From a checkpoint of a small sound classifier: width 128, 22800 steps.
Rows from block 3 of a small sound classifier, named by matrix and row number. Rows with one number within an expert belong to one neuron, the router's apart. Each number is 128 + 32 x the weight over its row's rms, rounded and kept within 0 to 255. All counts start at 0. Numbers have three digits each. After the name is the row's rms in percent of the matrix's.
After each expert's rows are labels from the 100 clips, of 14848, where the router gives the expert most weight on average: "strongest on" is what is common among them; "loudest band" is the band of the loudest frequency at the time of the peak. Only what is clearly more common there than usual is listed. The data: synthesised imitations of 52 everyday sounds, one a clip. In brackets: how many of the 100, against the usual share in percent.
# router: slot weights (model.blocks.3.mlp.router.weight, 16x128, trained with AdamW), inputs 0-63
# gate: expert gate (model.blocks.3.mlp.gate, 16x64x128), inputs 0-63
# up: expert up (model.blocks.3.mlp.up, 16x64x128), inputs 0-63
# down: expert down (model.blocks.3.mlp.down, 16x128x64, transposed), outputs 0-63

# expert 9
router.9 100:101167176135169103140110193066102094124136125080123143138144096137114112114104141113064144118138110126109142188115109183165127133073096100096122122208112146164159158073119156127090120132099144
gate.0 090:134115142129112154082132181131177141157090137146185128115176103088127122203132132175079124096073070171084172165152152219117107127124100157120089121119130074117116147165130136138091140135166148
up.0 088:172122126161127140100099141103142157168123150119110168103110131115147144130060178135083116101074085146110143135160152201129116077107143172107096120123141115129146127149149167144107168127177146
down.0 111:135112179087191150176072163123187093131097188168137081168115096088115148141056129132072146103137063154111160146162120199111110176116202097106135132108131155078100116152100230090112126125156130
gate.1 074:140102120152125182171151123130075086121133069142163127118127145094118163092068176142142120112137150114161153115180140115073086076152156105139092135091132126180150153134092132082083165137082125
up.1 076:114161164106081132110061167140202181128113176157118123146140123146145170169164058148105108135141067151085076159102140094177155123114125128099148120155162182086096112146108092153157142135178138
down.1 095:134149136172122142134090081149126069144108115147167127084148051144095122147094034132140063147131147132164097087093156110125145119163147130108131097072147126061137112129138102122184095131145175
gate.2 089:096142106143170141106118128118149090087120110130139067091111114180154133112214111138110121231106132130115172116109133132115159081152108126151154187114130110067144066173133125071095093147134140
up.2 092:138112130087109120081121196142133142044105123123150150135158125133136122144125105152160124022224151150129047108140138191095102150164105091155138110123090118106150137110104161202177156083144076
down.2 101:170153104097113158148147161121126152110071123151089169179159119169087072158119119114131179139118135168141183135121127090118124146175109101167093078117103167105107176180146175167144143063141101
gate.3 098:129133168148177085110173101111168049066095143141201114181166113140204146110132107119127128149105146190151205097105150179106109135136134147123080136176136107165161150125114110076124093114126142
up.3 108:111155200094194049155158128071183087116120138154116163162118132132171178155145175079137104122122093153109135097122122153120145156140132151092080112198218102123125131082142172030127124174156093
down.3 114:148137136067185100179089108150149011109138144125166104180113108148139146139125082120133139177174151087098159095153116138112080204106169210167140108110147111104147166147102111046135124107168139
gate.4 093:142118150048127135083170159068106133139129076105074099115128139147148114197062079091120153180157049160149105114116108155088138137139134136100118188137178109148134116211149129153125111117130093
up.4 097:089109129047160123159123120112071104151095130121121122201167117113091174184145071135119148163146164157100113107137112109137126120148142126168121150081165150123086104210130151106199133164118106
down.4 096:165128083136072108131149186140133112150109088125153093083066149146100111098138125197116105083137133120160138067128115147156118146156072086087087132084173136101103087167085101169172127162131147
strongest on: nature (64 vs 13.2); reverberation (61 vs 34.9); text has "reverberant" (61 vs 34.9); stream (52 vs 1.7)
loudest band: 1000 to 2000 Hz (67 vs 11.8)

# expert 4
router.4 097:082120139098183111100077159100118153184164111095141139111162131140122117128136107110077142177133173164084188184138118091198125176143131118104116114134163152151110146068148084046133064175099152
gate.0 093:166123122133095114130103108115109165119158154098085135147255143136138117097127061091154093134148136169106092169106118111067168125150171117124151068147068148096110117113154106146191208161093104
up.0 092:089168089116168140120133151173162109149156090147186117077053106145108140108115159107100118146123123098139188121132170117179060125100126147125084173086128121170156146147124154100114043092158171
down.0 107:118201110122114142090100125165120118147124146110127140121109133114138147059110164101101102115139127120107154093068163137112104101101162118141114131170082114143108160130082135116075079136192117
gate.1 086:198117083169114145105139089089123135156118189114156088126101114090141166096122088159118071167124128162158150108113122130164125102106070167084128083099066154144168142138146142124216147186158116
up.1 085:177106106189090114178129053097119162125153213109166131082048192108199130101106112172146126116103160178175103148108082093120080106128086123080117110103066168108121154120139115131161147137098131
down.1 088:127137119127100093136116081125098149109083153110147073132128153075095163097078127132119199202148028126149126084094144142150124132172131119169125148116136122093133077141134149160087140158111113
gate.2 080:108175136115093096128108113155114166103142111171117180127144125161154188152128119087085147188111092113094081131133147172132138117139160141102156126172087148160102120179049101184130184111111144
up.2 085:123123164102155119146115114134106124146169113145143158155108106205072112171142128133151143210155092170107060109132121135126111166131136142146172155149094102127107104145089081146111151071078102
down.2 071:176117095144065106128112052116091134156137184130098177178164143107122123087132144107149101100118119104098142075102146113129097111170123141125171076103073103113165061169101107146143088152147135
gate.3 114:165129144176086119143152134135144145153131125216086155161111138138157116066055135120180137148113109143148119135107105127079087125107082155127103126130111115093145083133144206155084164148111110
up.3 112:170135149210066124143176140140117160147108113185067144155105138113172118077053135135176152141111144137139113162073107142135098118154077135116112122139113119122179074120132191167113158095108097
down.3 120:216167184130170078114146115154058164139092121156114170121063102169110131067097078087102130117162119144128137167146160141140068114141131086137114097083108139128182132145163097125134145152088101
gate.4 109:160137091103053110125113117116152174123174095101143123125145114115086114168136122152172193078139206104144115167118155142123115152066096110076108097091110178107075144153107074106177130139131147
up.4 106:137123151153175101122111136145182094125077160165115146104130120122186109120100164105105101149117083159145077070171095065134183112146135133204158120120145102154183129101137191198104162086094124
down.4 111:130099153097141156185118146130128141130160116090170129115158128155165162153149136146149144122156082111141205108113157132080134160193163082106058136106138118100174145140134145180125130080134050
strongest on: church bell (51 vs 1.9); fly buzzing (30 vs 2)
loudest band: 250 to 500 Hz (36 vs 10.2)

# expert 2
router.2 101:125069175127156132131096113065084123176131121132085147143138124139109118131134130116128135169115202163085154152146158092196109162118134148122077086103082105127181152071120125147105065109142152
gate.0 099:130189134123144105102090119110057136096130170073165107127148085100136128078089109088118151063170077121123059156133158165170117128146088144098150149088111178139074140148123150142134104155106105
up.0 088:106206163150154088082092133127093133137186143103160132152147131084130133081103128092112137050180085125145052173141176154164120107186112109088147122074114137131093151166085158130166098148119093
down.0 103:124083088113147097142139098115142143149145181078107170105138123145101138153111159151096107156122134091116137097144108080157118115094074136153136096155200115167083143123161072074145111080086192
gate.1 103:120102120158131135148084156102182130144131093116114101120124120105145119126128129077118106075104103112163092158138084090102141075113119131143131139131142170153166176194152151149136175078106080
up.1 117:109114093162110100150108119089129160178130087149121120099093103107127114166094139103132140096067085100122091089119110094061138104132132158187150103107161151145115186152110136126119179087136104
down.1 116:111098112162125106134083132137158172133138105118093093095108098111117082153123102049142118103112150113123148137148133100106146093128153153112132153151127111092193105138191130244139077126098152
gate.2 085:126114154116133050115133136090149114138149130108140158138192130116153105110111134092178177153118093127040085094109123159095115189102128119082106155114109112151167167114192123127092144104142078
up.2 083:133126157090146156103133065113126138169129158158100128185137170177094107102136132159131084100147049113219138173089104087154102117138080129177129099173183152143073146155150126129112165148177121
down.2 084:123121115133188125124138122139078123113118186176089127147084179132120145145121092146104160172104139101153122115158113103142112098151140151117144153098063092102127138136099084152132172100103097
gate.3 127:171090101145091104155132156054171087153116156105079058104070150090127061116169111141118142202080061149094088129109170040112141100080175148116094106160108122148174138122159163134116108168144151
up.3 127:074125136090142146109127085200082147129160092153151203182179091120162179143127141125137110070166195091166131139164070213158143150187093112138165157097185132113107097139127100120135181089122082
down.3 113:099103127160124083165140123136107126211120146107152103118119105088140201171107076106160134160122092115149094183128095157143178122108129138105121132113204128147176137149151105192167086133089140
gate.4 083:122116157131171127106127130144123129173177109112121096107180123156139113162139099154120128148098114153134121159095109160163096189129123112185129109169157108201144139173111084181104100075088124
up.4 082:158153079065116101093106129128134147148122150094138173083059082115154160175130085125137091104145071125080109173115124130160110146131113149147157141138096181177117060074097119162135131124117095
down.4 080:162089115101129112076202088082095221094171091142080178158113197127156098133109112140098166175150116140082134152126094124136122158146139165170119109101133118156131140125177177119161136206099116
strongest on: church bell (54 vs 1.9); signals (54 vs 11.6)
loudest band: 500 to 1000 Hz (57 vs 14.4)

# expert 1
router.1 096:093165135075126114097102151124103124153123143111088181161135155161146142072171151071068086093093151141160095165122103157168121151179077107111106116196127173176158104180135100070093110101073091
gate.0 103:149137082072101172090122126158119113118116073123165120133113178192125121149169098136176118178092166142080132157140111143202103103144184105220095147099162095143093120129134103086122118110113136
up.0 110:142162101123159100089137118155122113101126081135131117097121157196095136087180106063140138149157163161111096110127138120158091149158148100120102124085149111114103089066114185152161145158125174
down.0 102:133131121232108103126098158118114190138095102127092122135148145186132181179104115100128082130138160123123147103178162104098175166095076130108086138111152133166140086123102159147070112069083092
gate.1 092:068163124146163105062148154085048152166128134180105055080127144112101117108179115112134092143153134169076217158063177105147113157079188177057141087161150147060125165102126094095094135139150093
up.1 089:099116091103098148090147142154076164196130132094077095130115134138110126122185089165144186103094145101116070148131110122141134117113195038134157126099137156073091177091072070189105115151098175
down.1 091:118163060157069148159140111125129201079108052125152127089161140093073141109082077127127134168092111163178089130129179091135164139089068160150128106093162138134106116148079138165087155111170188
gate.2 087:114155108132112145119115136086145153117156117103129051075144211117174158103088171144119111114127081111183142108192165129051158037188124070118170147148124137162127142143107135084117102118158125
up.2 094:212114114139122125127163205148134118164117082129135109139120107107096135149084085093173181110138110164172141101102082146150148075155110116066097148093216132103096153128160117093137087157158091
down.2 106:134159155061166168123122166173115074141159102172145123078127184077167129079136188139169103126177122166145085126069140141121128129132152123126126115149176131083144160172157112154145179083172134
gate.3 102:156094116141156150172106121114106106154152124112111147110141171088118088170091088097164129095095105118157098101169163145129127117140122084151097124101117134131121120171073156148154155138151124
up.3 107:128141078206108145126143138181103131118168137120142087083150158142131121104097170112065100093133147121172105140174129112126133149125074167151104091129070103099107196117134178174148185076148149
down.3 103:150068128162163166162127127189115116165109142153111163114179098129166105119121138135169178153115100117116117091113159137082135063120125151166110149164147200103177054038072080189105118063148074
gate.4 108:125118080140091108139142098096128071087137143097168129119124115187135130108146211127104057142099065109183123135116138160077129178139150131173126134095132129122106164128086144161146094176154104
up.4 103:141109131131069147151145153132147082121091143132113137139130149146136215149168166123126060149132132133146108110125153142119113155167121129152125131106190122149167147108138056069115108137132096
down.4 112:141158132136057116117136109118138086115151149067132160118132098091133184077129145081106184095130131103127156110139128181137102162170130131137052141143147096152106124206133152068170148170151124
strongest on: reverberation (74 vs 34.9); text has "room" (74 vs 34.9); text has "reverberant" (74 vs 34.9)
loudest band: 2000 to 4000 Hz (44 vs 9.2)

# expert 5
router.5 089:140153108137161090105099071120093164112119142178140182150123157150089105131094110134140158174159146092090121088131216115097105096090104151106152089166126083133079152099103091121137082200120182
gate.0 072:079081089112164122129167112135094120103118104082115140160166102158099141154191108130116110145164081148031067087125125123163082082117144145122094138114169160104162129140142119184161206132120115
up.0 079:130128143116102112148168156147093065077117067149194108161119139118165124133052147151139113081101108121091132096130121146068156201139120153170106121117132113145164160127125119133115089158155130
down.0 079:115120166110132175110120210178123122114021094153152093144109145169113124098174089133166130135137140132150128149093133114117176158131110116117113112087099125086105145139121153056096088132107108
gate.1 125:118143089148156114173079136094172151122154060110062134150082139141066154127148151108079125102118127101105111168147156140103121122145082118133124174104145107153194115125124174183177136102102157
up.1 129:172175097105171157154062120116139126129143064098079150138111141208053099148112146106066116147097112098094138212161131099103099175162138123081135170114110082149141153108138184188120110116109156
down.1 120:178140118092104141171055106116172172120168071130141092115130127157111104141144113110116120154152110149119140174130106100081119166143125110144152151119091122160196066127137111178102107146103190
gate.2 140:137171126132092107165144126099103142190086157155140158164086130099166162138100099101186147126142147106131131156110129124115157094112092118086116130153089138149090101170137127233061118159155160
up.2 136:130080138137161152102112121138146115075162072086107097079191131143082095131138150130092156128095140162117122103130133136151098150147174148172133130080144108121170156083139116045168136091129108
down.2 144:114045169104140142113104145114156126129145094141087103102167110163133112120126189178125137136121179129134125164121135159157101133125109129129197111083163127159164189119070104044090176113097130
gate.3 097:106135164108133139180117101163121129139159117116159088109100112143119096112175090084132065131135036177104159123181138078084172148109153119152072110168124139104141118094132161155157086150191149
up.3 105:178151091117109092087112126074144138172130161148070157146142180128087153144056115169155158181097171093106181158161160119151110046123121143107210157133105079166119123125164116183106116130095136
down.3 114:174155107177104130160127123108120103138145168073133138152122113135163128139104158150089115169119138154104162127106081131143085181109173114088099156135161126163098117194174131093158115068126190
gate.4 080:154104112105122117176140110167104134122165071130129146107156146154111153042097099125099099107183163213131159119146123165145122134102116138079128139053093112094150136144142077173128131128176159
up.4 085:095116107121105167094165177087156136159137067128118143121161142122130096156142113142170124081155126140129134160126095069149111090097124120173094096109187128144138163104185172104027115104125158
down.4 103:172183070107148162119091138108056135130151093162115094189135127134142136161158146144141110099137126170119152134107035088130079085154169129113060135117121088104113106154167177186212130150157150
strongest on: reverberation (73 vs 34.9); text has "reverberant" (73 vs 34.9); animals (55 vs 15.4); crickets (35 vs 2)
loudest band: 4000 to 8000 Hz (45 vs 12.4); 500 to 1000 Hz (38 vs 14.4)

# expert 13
router.13 098:128170132088128113105104132136087092093186105167098162138164078174146108131135104087108096138193148163131081056124083131100093117137106160125121189144111132105146088177112140088078113078147130
gate.0 108:142094126154188138140155110114143132116141113135068112112111106094156194100170095128085093077093151129084158180110123117087111120110178225147163126229092082128129110144120119107100088116172126
up.0 104:159102167114093121150125142095130129174094117122172092144154158104093097098119149082164163184134127112185094114180136150155180152148077001137107149036153156083107147123134173137104131104131106
down.0 106:076135076136134123066121165119123087132111103101099090134138109094147112124115076116141114204099134143133129162104152127129190119163142092215152157127116124103143101120165123151142091159137174
gate.1 095:054090127078136106110164123105094120160159114102191075059110168142157143079124158086111161159148143118119178094175127077072115127091122130134207112147039114187142178136133110111172100152145140
up.1 102:139103128101110100180145080169163090135104109099102131118164130071095118180139103086131233124166105128201119162160097138189168158122129147093142118100162111141126123102177126068104149138143138
down.1 107:168120126095101166040144114146114065092110129174180129110093110113141127135120090151193130110132146124117134150139160158114169159113118111160124106102201162125144100078154135110161171172186226
gate.2 083:119160153149136164163173171119147122169127070097120129119196143121123098124132141132142115194149128078112142144142124087159123109102130127143138184138100103187195160087155125112079201122102167
up.2 083:114123139145081126136171145124170094070134131165133179093122136178110089162092127128163211154124179134142148084135164075120067140153131131089101177147099125164118088130131162205163152101159178
down.2 093:144144158132131142129116197167099115076084095158131127110000130093118165150163100117151089167148140114161136116098163125164110139127185168131160089101117144183101127119116138129139108073115096
gate.3 106:107150146136082129155166138123180161124157049134112099095120139113133106121145162149103174159182067161104129175092086169107164161114068157105178082151167126167116119118167109108102054144149130
up.3 109:084127147130063091134137146132170126165166123115107111124106162123139092136155168098102140108182111152120171147100112154091225166141083134131161108152158129172139094072157080156122088171135089
down.3 104:048110141119118135135198152107087155101083147156154091121148172099078102149184127141152116147124139101109123094139124113136110121101160117117108162139127135144115160085124128130101076135137141
gate.4 129:124153142140113105085119137127084100135161167184110153144147113145115162133165138158125027144198165140105137125084115070167122088154181122157132217112137085127165112110160116105070142132118113
up.4 123:132160152123112104096122143117110084132140151158098163125140108154130182060152131119132025122186161120111123116109132057153092100150165138150147202129153107151176118123185136088092195139086094
down.4 103:136159124136116096120075139079117114090126118142120141150176114184135137138173090111192100135139042131134166158132173104065144098116087123158051161141151142123178087090095136230125120158170151
strongest on: reverberation (69 vs 34.9); text has "room" (69 vs 34.9); text has "reverberant" (69 vs 34.9); household (42 vs 19.4)
loudest band: 2000 to 4000 Hz (54 vs 9.2)

# expert 3
router.3 123:108114164091181133088072127169115101182147116127139144124079135134124113123152114134104121212119152107134182196109112093195108152146122106142111118135164135145099085106124107073129071094069139
gate.0 114:111156118132151193206128149143140142064137154139079152127113111149129131115138130135138146028163130118072150098120181093120129179193117088125139113090138156126114155105079138060148156110109155
up.0 114:106100136141079097087121142049075130199083102098143093154151168108146133166100115121143116234088141146163102113113091131107118090108119122136141166136150104100140110155157129175159118189125118
down.0 112:151103134169108042139165140052106192115129085111184136084178122147127093149125139135140133160120130157116145113145051100125073130113068182169119061146083141139129156153105134125158151114189045
gate.1 100:161093111111136146115135148104195177110086162132119147078136092169187159167174150133142053175093076120076138132128116097095176082148108180115155116059161153097142135102140092128176103152110069
up.1 096:165120093161124130160108137116130107147121088115106109122148109128095089131125117078155204165129161144081180181134104133164127104095161102104115150137095102130084106143078127190171109144140142
down.1 087:053147138152140168112090139147167131189178126142120128152140170100155107093182150103146155114125089150127126141149160129129095117146171038113151145136098134173106158173124105133145158177126199
gate.2 089:091125135129153119170179156091154191066092182121141131143135131095134176148123183128166145101119109083141171145143113122085093173101097125142077124124149123172153100132148114196146106113144101
up.2 080:168121135121113123212153129117158190106113177071146104144122121126120197106118169122167125114104112114132181130157081136110116153133062098115093072110163132121175066098133105160129155082135063
down.2 089:155166064154136149097156082123125152133128151129146142098159015131167095091134114100141104140115134148109172092137137090193122069115145143173165164147146125145101147133163097082157106090089105
gate.3 107:135120131181112155115095124156188084174086149088200108110147117163119134158159136202128205104071088154131154142128123120142102119077164124097129121103189137101082163147107102134176165106119148
up.3 101:139138094159072164113116149131188107191054169078202123104106142143087182171139142154172159128067065134122173088171124116111138157102147149135150139071140132092050125121141116126174155099117160
down.3 098:129091160134072166078143129130191089147114132086168112115087168137092169152102146089130138134137148095148119108103140115127159138120130142194088108134140131084139168049141144118159126126094123
gate.4 108:125143135120079157115132148171157086123137131136077126076155102134133087082059107124132128122168075152184156071075108160111102123075107132132141120184188129102142143081159125132106101167142100
up.4 115:147124090140176115156140106062113188130084095116157141167091167105130149172151159132132115129084180101076082193179140057149157115154149147126134152065075126151114114153113135139167139074119152
down.4 105:169108090121197201087135137111130101057139132125156113169109170160104168132130164185166124148118136145107076120124179148185099147112122166124067119101151117132116076164150170141102167113100159
strongest on: fly buzzing (28 vs 2); stream (27 vs 1.7)
loudest band: 500 to 1000 Hz (43 vs 14.4)

# expert 6
router.6 100:115112094145110113095119163088099168096154140113125132110121139113101132093139101080120117082188149128103098124116077110122084137092147204167117190166136122117175089079134073123125124085118140
gate.0 118:131143208093093137147093118140076102139123172150123104133138130159156105136102145102178094096149154102096128108131107098152148091119161127159184085105159105090087166122120155118103158140075121
up.0 112:129088069148180115123148125135177166154126116119135114125102132113171150086170099151095119129092081154148152115130133152163104191163136110096078107168132132153166106120131121113165094097163129
down.0 101:149125142177191167122118119121118090125115154123154143115115067100139135149140129107104087185137134096152134077130110136142062107164103174122145087111171111148058151065113137105199153129163097
gate.1 111:169118169147180108128162113129099128160184175110166155153146143096121117093140121160124090155077064168155095135143114163163080191075167133174135129076158167104124157135126085110164134138088140
up.1 112:084131069128099182152095103154162124133132116122035134113138122089151134127082134093112148127112160115148158073167138136115143085146036144077101122196157085164092130187100148146128140212131168
down.1 127:096098110123127159167128081150169159059069062176152134148103140154138129103129063128117086187084177141085186099114109124119093148161128085099085098140149134151064125143138093179117131179162113
gate.2 095:108134125098154145193132133112133144157093103140132168073107142159158110135103129124054085140110133132075076193145137117132127136158174083151140171147065120058098115105137143091154116054129117
up.2 100:144077138112091095104099183141161101139151138135104177143131148103129130115113124159104147091140095135182132096138123139123164106103110166166132053116161109169142178144137126162129106156121141
down.2 101:132103135115120105182140105164095169105204155145101078113167149139151125114110148082113122131127053098144188149136134134137077120148118149135158122120189106171109144084155096045132108103133147
gate.3 124:103122110095168126100148179165113137111147117096148093140182108110091196134166145132127108132185149110180148113195169078138086141158112102151133132091109125141104083113183085113064070132076125
up.3 123:141134164158128142158124075118143086137103119138128165097068157150211071130073112116139125109061106129059092142055085156131154101105139149112135134159179148097157149131102174136203130111155129
down.3 118:110144110166113150111153091093133117140035148111116201150092077156108136131129124114119128169118107133130117082131109168107134152100134141103158122116182100049094134145114140147121141133083107
gate.4 104:131117131100134141146155189150105152107116087156076129096107108079105158170111082080083200130229146107109122138131149135087157060137073073174084158105142114066135125115155144087176211131132122
up.4 105:164124157159125092160077102078136114150142151117171155098159105172130030137070122140166114105022114125106109138151072111143136180169142138092170049133097107158103169123140111119085147133132130
down.4 105:130104134132102082116107080104108199121090126112072148117162066177144127174168100119126139155099096140141056153140129118054173094129114029129155120090134145060135110153117129141161151151115203
strongest on: animals (89 vs 15.4); crickets (85 vs 2); reverberation (60 vs 34.9); text has "reverberant" (60 vs 34.9)
loudest band: 4000 to 8000 Hz (86 vs 12.4)

# expert 11
router.11 120:119095123111143149095091159098126131106188133126125104106084127120147105073127101117080112085126111151111146203138100095148096129121104170097137119248135150164102089159132075071094098077133097
gate.0 080:088167116131128071125177098092145116095121108102158144127107062139123136177147089123121159203131134083147141178140088144109122103096085078182170186176069139116115148124140204144160125104199141
up.0 082:177130131131116165149122097172129113085130163185097113128153150164137127108073140134131135107208140139160133122157150153136161080127087162142082072097109072092187117100097108124076126093118128
down.0 087:060117173163134168144179101178122107086143120096121150139208161138163157145153165093135149127109118160099084119106119123113088110103193158111118171124175161110108138097132071083081100142149167
gate.1 114:100098140142133069131114222119158147125165095175131150080112176120119196108133113114098148138127135198149127199125178148207137083126134147118117091155117129202157172160120128138110124078193137
up.1 105:152131151143115120138142082072142106151099131077097100076104117095168124141081219125175067143158091125098192165094061141135086147161136181184137165134102102113115061125159077158059121095138140
down.1 103:085104126164097208134079135117157160129124107170110162087141120137119112127162150162126162076172109132121167157130072122164135091147171156116123091119126141125029134118128145161149119154025190
gate.2 089:113098118131147134121152159126136092112066127140229103150134179158146184133191166156141066142171040121122145141146161101121058156165119165118123107118139156106153073088109104129077120049114108
up.2 089:114116128121095095046131144181203137131120070138162144096112169158096156177179124078072014159107149138060165147173163112118137112114126085175119077141104092121129171113142126178095076122116161
down.2 091:173138109206134140137120125183113172211114125165124054123111132150117078102141144209171162143101138167104097123135142117096164076149163104127161133115129122098090109121187147132131116082081102
gate.3 095:165092163175082128132135192139090146171101152105101079162122083105143113155117113137112161128158115138182138089135141110129123108114117085110107150161173100102130067104061167109143207117093176
up.3 098:119165128054191166119142134114128104108145086098115174192162189143121140086126107121127112122085110141118175169144129123162151127136130073152178113083089154151114148178148095110100056171164078
down.3 105:107165130093123091143109120139078152054146150161138142113130162139120180148142108172158099120102085122130118175134187138122093125125161142102180076127123143180170112103109053113103122078134095
gate.4 089:119123100115073169105141083103097089087130149163180072127165151122121161152113084073136107130157119110204187112145097102063175176125118120179180048084167109066113127119131130200163120119113133
up.4 078:154130118084170070150101163150156161140113144071130163129133133121125072136126159179159127119127175162040091166104157162218071129103089130124060145170116161176129112097105162068157114146105092
down.4 088:107180158137150153136164150098141098066148069150161061126138140121107079137082075163070123117150130213129088151116102125094124109139154110110129120162063123157139162176118133065149181113114146
strongest on: rain (63 vs 1.8); nature (63 vs 13.2); applause (36 vs 1.8)
loudest band: 2000 to 4000 Hz (52 vs 9.2)

# expert 15
router.15 116:104115141116111109123115181077123116159118129125095113137185137115117118112082141119125136178090130216102152134119116131103114107112087067115135190153137104104136065209123177140152092179098180
gate.0 089:113126111203141140164160114106146165120090092156163174128114117094129121111107163182156158097127142153057186141119144158136117106165074171205088103128156040126124096132157169120122141107108114
up.0 086:121138115084100113108082114149120089119152155115085113137122150183142131173161083021108097199113146075182102121141115099128143122112115115032209144126085179162133172151087077141127136131145120
down.0 102:109168139059139142066086136147136120101105163068172117089092138105106107187167105111120158121144119082143124109072165141154114100041171128142103136126176102064098118146143123093120108096140200
gate.1 092:097139166159153116067169124132153116195166164168155071153129134104149084128211197175120152164122131102095153164107163106174091127101204119105090116111098099146140102088108126108099125069211104
up.1 093:140164093111170078149191111142156104116169146139150111153147122122142140092162140102136082037119084166170127161121145082129090172122169126140088123151123192090129146148171106154152127097149128
down.1 108:205110149128146101099097112117106130119153154115107143149163123087109113118149104102147155066116113070190117155154110141179196120089140156154174158145134138154183083102104095140073132127120176
gate.2 112:174116119156088112159157086124095143155162143093128139168088132109155143065132094096136131073143153091121106178140139137133156116113124158112096164169140134131090129152094124178163099072161166
up.2 115:147133124131173136115163126095099150147127093086145125174068149109119128048138108135189132119122110102100162115110103095104138172111139157131119161165073125123062108154117102150153093154108172
down.2 111:136153116185098123173100091121134156150125148129150180196094128034115137095145093127164134109121119127147131146154064096114176134092133112058157148138094169120109091141114156218155160128174140
gate.3 097:089097122119174091080142095116114120120201135102162137125134126149136128076118090094127096163227191134126155139087136120180153117146172124120123175164125154118152081084093057142151150112082076
up.3 087:147113085088168104102144133114152124109225117063103118130154144136126106093140103115193085152172167168120139157151103145135103118130156101157105141183134156112158132133073079145175141112066104
down.3 072:107050182135153067152163132151165145082148159139102167151098100154208106155090181158173147068115166158136085067130097164090151182156081133095079162120130156105105127183152147137134112133143065
gate.4 136:143091069160102106130153196110169137122159141141147084114099121114130136100079126095106135182090093109065150077060130163131175102111139116160130185076203149122157114144085166200149139114134095
up.4 132:117145178121143141139088065120094133154083154099079177137152151141126122138156142182139120056150159150179110148203132095157096170137107138103103062149072121128113141113143126067136126113125172
down.4 125:099131128132160146131124085121100151158105097171100163072092164159091110147132154104117154174102160128123063240133126117107091147122126118118088053146113143086105168122145149135128135119114105
strongest on: signals (53 vs 11.6); nature (43 vs 13.2); stream (25 vs 1.7)
loudest band: 1000 to 2000 Hz (95 vs 11.8)

# expert 12
router.12 105:110248074092169067120121154153130127154183140183075145170130188105118104106124130091110104174106166177108110112104204078147107085108110106093144129182118096136061127106153106147194076165110141
gate.0 096:138157072142103138185114153130171142086126108151102121104096176093106052097099165114118194139143133147107080089140136127090191146109094180108131082120124147085087160120165127144085139112139111
up.0 091:148172035118086136170121149115189122100131094148104137141100197115123122093068122061125213144160143158142029091111118107093137139143150166131122103085136111093104144133185135166134140130141083
down.0 096:174166137194090163080086044062084123164116098123152179167130113194129077104144114135120099109094172124109137116105151110133125135080075131185106118117146141041143088068119094105147104141108177
gate.1 091:126186063191079123108108128076121137083102137119165121107116139125127132152101111131096117128148168118132109114110158070129190114101139074162170098082082146090080241146139103187150105156133181
up.1 100:121102165098152119176180115185090096151092108117101140152173116138118119136096117127217100109116087173122201179158080161172136121125109113133139165167161126116133021144144138113121164141120074
down.1 094:135131179114120105132123124103097206122156150166143112109187180147115138112154082138144079169121114168099139106123130068115154076100167124112122178119069089118093207130110155164166116147134133
gate.2 108:127150088139123092174130135139140105116133115126201090152113154142121126113138133124153138102127152108159028145150145162163149133087115096201086106155210111153168170101106139173126112151141150
up.2 108:135093133106180122160171163201146168157084133169141120137217147157101153083153131145137163106112127074171047180137130098162137139158110118120113174164141092103170087165151106156156164071080101
down.2 101:072116136139110116148079080137091171151145148173089136138196138152138114156123174132112110070104110085154220112105140101117153122117119094147137192170096132150145112113158172210120149101098129
gate.3 084:132108094133066154167170112165154145143159097161105069118198136103127120100101135115138110159159116091131178164184117158154094154090147171220114096145035083123128133172096135097127133091071138
up.3 080:196123111132094122157150134150154144162160095158153124105185119127143113104107133073141099133154111088125144104153101135154153145120153129164091097109078077055123114139179144098081088080110069
down.3 085:088081112107168089091128171134074100157152156120167134169196082154099093127149185144102133198118139090047152107123182116099187170092155083111124132108100147135142107110153129075063117133128125
gate.4 079:053077157119081129111133077124098022125139145082147153129169147063113171134142138136088079130117120138188134109171120108134141096137100131117130126130214066136101154116154152174145215110167081
up.4 078:107117180141125173108142148166144070155151121109184105155147094116097187127113142143100117032156135130130146171123150148117156128154159070106173136122119107095146130092122072162082110108160117
down.4 089:156143109084152161078143105138127091127142047182125094093151105097151167086146131055145147112135079136135127133150080123136014158114128155134103068125134132174137213111150119084093084142148138
strongest on: signals (94 vs 11.6); siren (88 vs 1.9)
loudest band: 1000 to 2000 Hz (95 vs 11.8)